config = dict(
    model='encoder-decoder audio transcriber',
    dataset='single English command words and digits, spoken by a formant synthesiser in many voices',
    n_mels=64,
    encoder_kernel_size=3,
    decoder_activation='gelu',
    decoder_mlp_ratio=3,
    decoder_dropout=0.1,
    decoder_cross_attention_every=2,
    muon_scale='match_rms_adamw',
    momentum=0.98,
    adamw_lr_other_params=0.0013,
    batch_size=256,
    final_lr_fraction=0,
    warmup_steps=400,
    weight_decay=0.03,
)
Rows from block 9 of the text decoder of a small encoder-decoder audio transcriber, named by matrix and row number. Rows with one number belong to one neuron. Each number is 128 + 24 x the weight over its row's rms, rounded and kept within 0 to 255. All counts start at 0. Numbers have three digits each.
After each neuron's rows are labels from the 100 texts, of 14848, where the neuron reaches its highest value: "fires on" is the input token at the peak. Only what is clearly more common there than usual is listed. The data: single English command words and digits, spoken by a formant synthesiser in many voices.
# fc1: MLP up (decoder.blocks.9.mlp.fc1.weight, 576x192), inputs 0-63
# fc2: MLP down (decoder.blocks.9.mlp.fc2.weight, 192x576, transposed), outputs 0-63

fc1.84:172115119158115126153129141122134123101115133144108128097114145153107154084147081111139142126124141130182111165122162141117148073149119126122120113160081111149164141131144128135151125160110096
fc2.84:093167084121146065114102104143097157186160124148163115160099111123134142137098104094105110127130159135086131134097087141145089123142133132159109137117169148115095126135115152139149141133116095
fires on: "n"

fc1.208:147103107138139133096148095125099150099133094139134127122147138181082101134117107177121182136154106112150102146113095162111159127114160113122130143112113104149144104145144140149112174109174160
fc2.208:119135171108126114168131168107138175113094134125159126147110117132111169071103141114136088154145119109159143104121134102121115127135107127139113104154143145106109108133117128143094151118112125
fires on: "<end>"; "f"

fc1.214:139085152151147142157160169129124177079117124147102147115160140104068110129129108095140141143138141120155115157111096144149132100154104127131159128124061090138157122124097115167165119105126110
fc2.214:132157119107124162087120120115080153130172154078125098127130101168130133165122160083128119154109104113146123129160189123129132151110073141109082096150130144140144129088169110123117124145130130
fires on: "e"; "h"; "c"

fc1.331:135140126146115144091116132122127084151085166091148101110179107117135112148085168106144161132109133118078139146150088138104121172121094138126166166100123070125173105143135145113132088131147135
fc2.331:136085141106130134138128168104120143142142129128122133127115126124099132149146132129148097163134135167158148123122145100131148133150127149123098093168098147107094146141081112117132139132162096
fires on: "c"

fc1.561:115189112113145144155131112112134130120131149118171185120157144154109146105113120154123130140121131122137113142130168099098101087110144140137135105146112126161170117200154086159148127171095131
fc2.561:124142089139100149126097127124140113129117111126141149115143121101097122102124169164106177130122156082121104124143176128124153125112157152115132102095150143113134142162131109123135083121113107
fires on: "u"; "n"

fc1.231:158126100124169111142160128108122165096091119119133093123142147151134131158107091123161145111089132157096111106102148121156106137174115160153140119101143114123104088152080108098144142131129131
fc2.231:155146115138147154134129128138132110120114159163139144151145105094119098122116177142121095125166165116139152105148117094107110102123149098154090170096144091119152161077128109124139185125134115
fires on: "<end>"; "t"; "p"; "d"

fc1.419:116134123111138143120202137131105137101113119158100129162121152113110131125122123134120135105182132138142179159117104081122134113180141178119144183148136139151144112112162085118111138126158125
fc2.419:123114138127131141053131107158115145137122097143133123120083131142162106106168146117147114107099131165169089179103134095120150125107120086081153096091156078111100128138156141091125155165128136
fires on: "e"; "n"; "f"; "t"

fc1.187:124163099127205138128142150116138131092120102155115117117172137153142086135146116117166121184136119133107084157106124163117141128106103146174125153147140129108106086118097079133089121116078118
fc2.187:151090102115091156099115115139168127136128153104128129163155168118105156138117169135153116140131117081122119110139112134077104095123110137094162135090107162153112141134138110153160138164148141
fires on: "c"

fc1.54:147151128155154118143186108119110145121089139167136167154124157077157090115151122102114126123124126109103113114117160152112119112122132126131158113118136130148098123142131136098146117159133163
fc2.54:108142129144144168135108123141144131113125130135147064123102106131148111155101086126137169094132094156118110158116116151150132170123154090139107110161119110140145143148127148105124149093116124
fires on: "<end>"

fc1.26:118133136137141149125123140105135141113117099128127150102156150161147157150156090142142177147091089112122079146108131130157135130112133158179164097148145144102062095110121142128107101117169119
fc2.26:109142102127117134099122126165109184146105124141157136183148079149091122113134156151093121108141138142138127090175132137120106133100116118159129139128133118151124089128141123114095139159116127
fires on: "o"

fc1.71:112103091083139159136135101107120144113178150107114101126144118145113112067137130104122136104152106149137110162133100139128159121138163138131189145140118099117128126101155070110182090107117073
fc2.71:099115124157119122132081161165119092105141096143133133117102108125119111127080118134148127157160112142098147123120112179137137118112145158115111129185110122099132120088097157132185122115135116
fires on: "o"

fc1.435:089130141139158137128125137138172124159128123135121121141171144110156105133139122105146125154059167151171110138130120136123085151151116086101140128107150112111152132164054132104120142116119142
fc2.435:085127111105139154103116140107125183148115116137124155100143090118125169138131132133120126078151145135160162109126100143132096104136153181128115146141144146133079138122158162126139104114110106
fires on: "c"; "h"

fc1.126:099098124147142159155133132130136104081112090131145123110128187107114157159128145126101115155125141139133104154136179156177115122156123150114081125182156143142090120134102109120141134142118101
fc2.126:140134133135114167119173144106123142127103113110133122161116129107142117121127123139144117167111152131097109082126080146081069115079126135116088122119148153166114139141123148108120124136108150
fires on: "p"; "o"

fc1.432:091126131130171170140166119122182101077074142161137159189151171111137075143125171147127143099160157102140183100113106129095145116152096150141101132103113145116151111154123077106153126107158153
fc2.432:123109125145151086111132090141138143135182133096118125111173168161117149097139135107143134138172110137136083150128081120135143123137193093155103150116136102162144137144108124140141164110122095
fires on: "n"

fc1.224:145128150143156093137130171149129132116119167107127161132153132157098133158075159188115153153105105111129112100145171117171115092135161126128113106144103134119160107172152110145087110106112152
fc2.224:121123116147109153133130112143127123139132096120183109099094120137125126086110106118112102135154155153156064100138093132139139140173148072095140113139115132095123131145162166156108095110118114
fires on: "e"

fc1.4:109127101147085080146124114124136157100145087144120141119122132142169129144143111143132137100094138106112143122111137115116144156131137149098103177127139148175155156103117147131147131114112169
fc2.4:128136128121120113128118137168131132107142145116137152138098118140124120100154118135125127164115136143162131108139112122127118074100169118172155086112153085152156127139118100166117159129136134
fires on: "p"; "e"

fc1.177:124172123144159095124093157137168136073126139138171145133116124140129126114167156111141111119103140125127183160116094148102164130129096132133149118086124138130094103142138101142113135153067138
fc2.177:135125162079141104137147123147119100112164114132087171129160130109095145150090150149181086164144080149169117139128115133127121112130179132114120100159147167163097139120178081158145143145144111
fires on: "u"

fc1.251:061130119138110113151124100106166153118074133156124145102133153128150105128086138108077132148149125083128143164143166162107150154085161154126136156131109097113138078126136133156098145138140162
fc2.251:089138120157138182130121093161102095122164096089138145125099169167096102103129099132146096121147142123121107126163091131126121108118125157148108107124134095144119130138141127138107192108141141
fires on: "p"; "o"

fc1.248:092100154156090095135132084096128105103097143071101111089130179103101095125148165145134152104107152120085136130120124135077163103136145117132125108130142149144148139135115142148119117108107120
fc2.248:169117148131125122132126153162138144136138114113162144166153094152169149149129098120134121140135132111164112110142079115196078113132104116183146127132089128125107145148141111099167081103154115
fires on: "p"; "m"

fc1.86:153082131160171112127171079152083159130127108140146113155099110129116138100144116130075144112107123180146104129159129108148112120113113149177121140127131128133144106158102119131128118079155138
fc2.86:098119154123107105163157104136112113109121143108132157129142138137099159186125152138113119154121098097108113124123083113126123112100110152129146113164149104107140134105144159105104090116137102
fires on: "e"

fc1.544:131137121128138125150113114128140100120133088151153128151147154101143121137162123123107152133124107130135138104159153077145092142129130097128145125062153204134129074155170124107119148138124156
fc2.544:140125095112124129138167108116137085151131147156151083149122149126130136123156141144160156131163151099132142134165131098124085136097145118099181135133163097126143129134111093139117115119121138
fires on: "e"; "c"

fc1.130:175110102141125141115132086104104081154115115140114114138140125106117112119169146123103146100139146109112135119108148118129119098117142119112117169117181179085139123098137134143164083135116137
fc2.130:190134114131135118120127120093141067147161131088173125121129096145135125140153111160115160104152103111114168086163124131086120156110139115138119123082126120118138150149105131123074116132129135
fires on: "e"; "p"

fc1.197:126100169171141125130111109108129139142151122119114105141111082107118160133166120137142107126094106091150098136119135171173178139107137114165150064120133144147147143131173123141110086115104137
fc2.197:190139133108106119099138116157105127149142120124138093161144130096131142162129138082135139145111120124135137151116113098122118118097133101121108158143133154113144117099107132154139137131168134
fires on: "o"; "g"

fc1.233:121148117091138157119141130130154186097124134169114174109134113108153147160108086114113124090121103139114170131097139139184132120122114120163121161142144143156087126160128137116123111140121136
fc2.233:143079114154138140150124140160124094162134108088166125129139098101147154100134160109096101119109046124117158143136144087124112147149122133155124169149143139148142127096111119156123136103140114
fires on: "o"; "t"

fc1.339:117089124182141134155145102154136146111147148116142131122156153118108121121116107118120106147157170118105163129135122150125120135167127144123153133159157118126135128161186102122157111117148105
fc2.339:110139126118157119151083126146087111109104054151163156141103108129128113140114116149141158104125111101138125160129142057101116104084136149121102131175113136157096126111118115149137101144113112
fires on: "u"

fc1.436:101110127139106126154140108121178133156136139139152160105123150128158119122097130125141141123173149119116126101125105122161076138149119155146119120112099051120117094167112155095126155111099152
fc2.436:130134122134081099127120126111079136094129125111168075137150141135114139116113105112143097126101098179132103136156106116060179114112102082170125150152132157127096098086106122149115129116179122
fires on: "e"; "o"; "t"

fc1.344:143082116125141129121136068119119140105118077141144145181121101138136128110125171160103087164097090136129094132133127118164141096126134111121113094182121133153099128154107157146107141114101133
fc2.344:170131144133154132143140148121149158161148134120127110152121106109142145134137118131136105128175158135078174069154086103155091131161125123181142116118154110117160154086119142122115138094142114
fires on: "<end>"; "t"; "k"; "h"

fc1.318:142118105135117112123137133137118126184131120176096165141137115151107159116137140090120097120106098108142134144089124096103116147126144127090160163163141131137171116112123122123141122122100175
fc2.318:139105165168113156103123086107137133100158123126157135140147128111134155135140097167129124079142107127153128145154161168092090139120085130148124114171122144129086151112109126118110144102142140
fires on: "o"; "p"

fc1.148:164121095166132130125137107083114132123179174118109143099164150148166103174146141114134166119129074106128132165146148136115035089128097158149117160160147101135117111154099130172132109125131125
fc2.148:089102087127137140131143093120140154139150105153136158126158103108102146109099161123129106086081097129143091114074074103121107122109138111154079158108148130128123173096173148168133150132148130
fires on: "c"; "t"

fc1.547:099095090137083123129141079123159143129152115116111144127147143118106119120149132120135129152138159139101137155133139130106086102148141186125142118127160101138124128175120143073168110131135155
fc2.547:145141160126109123155136132149118152140144147123143147164174097146110129152153137139154113124136122133165129124162144174117143106159159094167128101161107141123114138146134133156093145116123108
fires on: "o"

fc1.360:137134105117117155144166133127072144105111135119164103155163130100111145114152107131170150101112143111106164145136164138195112136107154076104157091139159074106138119120091126130162162108138172
fc2.360:140124116151134129137154132119124126121115166118137088142110148089119116114142098138149125090089158104110153136118140126172152126115120123139142109099173124094146101099101162091115186085128118
fires on: "p"; "r"

fc1.563:152129110142157148105089121113122134125132121107113093134109129145086106068112077123145133145144136157154154152142110156103179125117136142115159136117110144140168119146123161154158148135164124
fc2.563:107171162128129110127148131138109157169133108165140166139136136118136136151131142087149135133132188121117093127084135111120070147113104125144135146176094135106131121090117125142083170133106074
fires on: "n"; "l"; "c"

fc1.275:148125138135160130190130133119098125093141139137120145114126086150109126136105127116121114132125145126146138124168165134132106096175156142154122096092193143151160112173120089148120152155072129
fc2.275:123192130137146135098128132098164164123146130112138163114115162100092120180112138139084161124116100117140104106145132152088132091167162124097122107171098112096102116136131140114130094108133129
fires on: "u"

fc1.82:131135149123117131122115152116134194125149160142097124160151110145125147121146098090181138135149064087161127116139138102105116151135137116150103168132139144113145129150128151125113167091099138
fc2.82:137118100136146147149146127109139104157106084096138102110127171091115126152097122133113181114111039109125111127107104100156112185135077159175121144159094108115135172128118112136132121136157160
fires on: "o"

fc1.259:159150132143147109126113105150134103122115072111138151139091101150126078107144129083131113182117155148133094133120173131096100144107112085090150137131117132114141108118156158125151179088125143
fc2.259:123088144112125099152133149106101114166164129134104090112071133107169140136147146109133161127130127086151137129090150162120122113117148104117098140108145149115125119160176131125121124130125145
fires on: "<end>"

fc1.167:122139085131131140156128114100137099150124146118137112138172089111144109176158119110147162149111121103120103144115154112136120079137166128108149139125156129140113119131109120138118133150123190
fc2.167:165061123106139136127155160126146178137105110125087123088132162151103110108151146161142130098107125181172121122112098129122105074130141123178116114186106152118127098145138141115075125129109112
fires on: "<end>"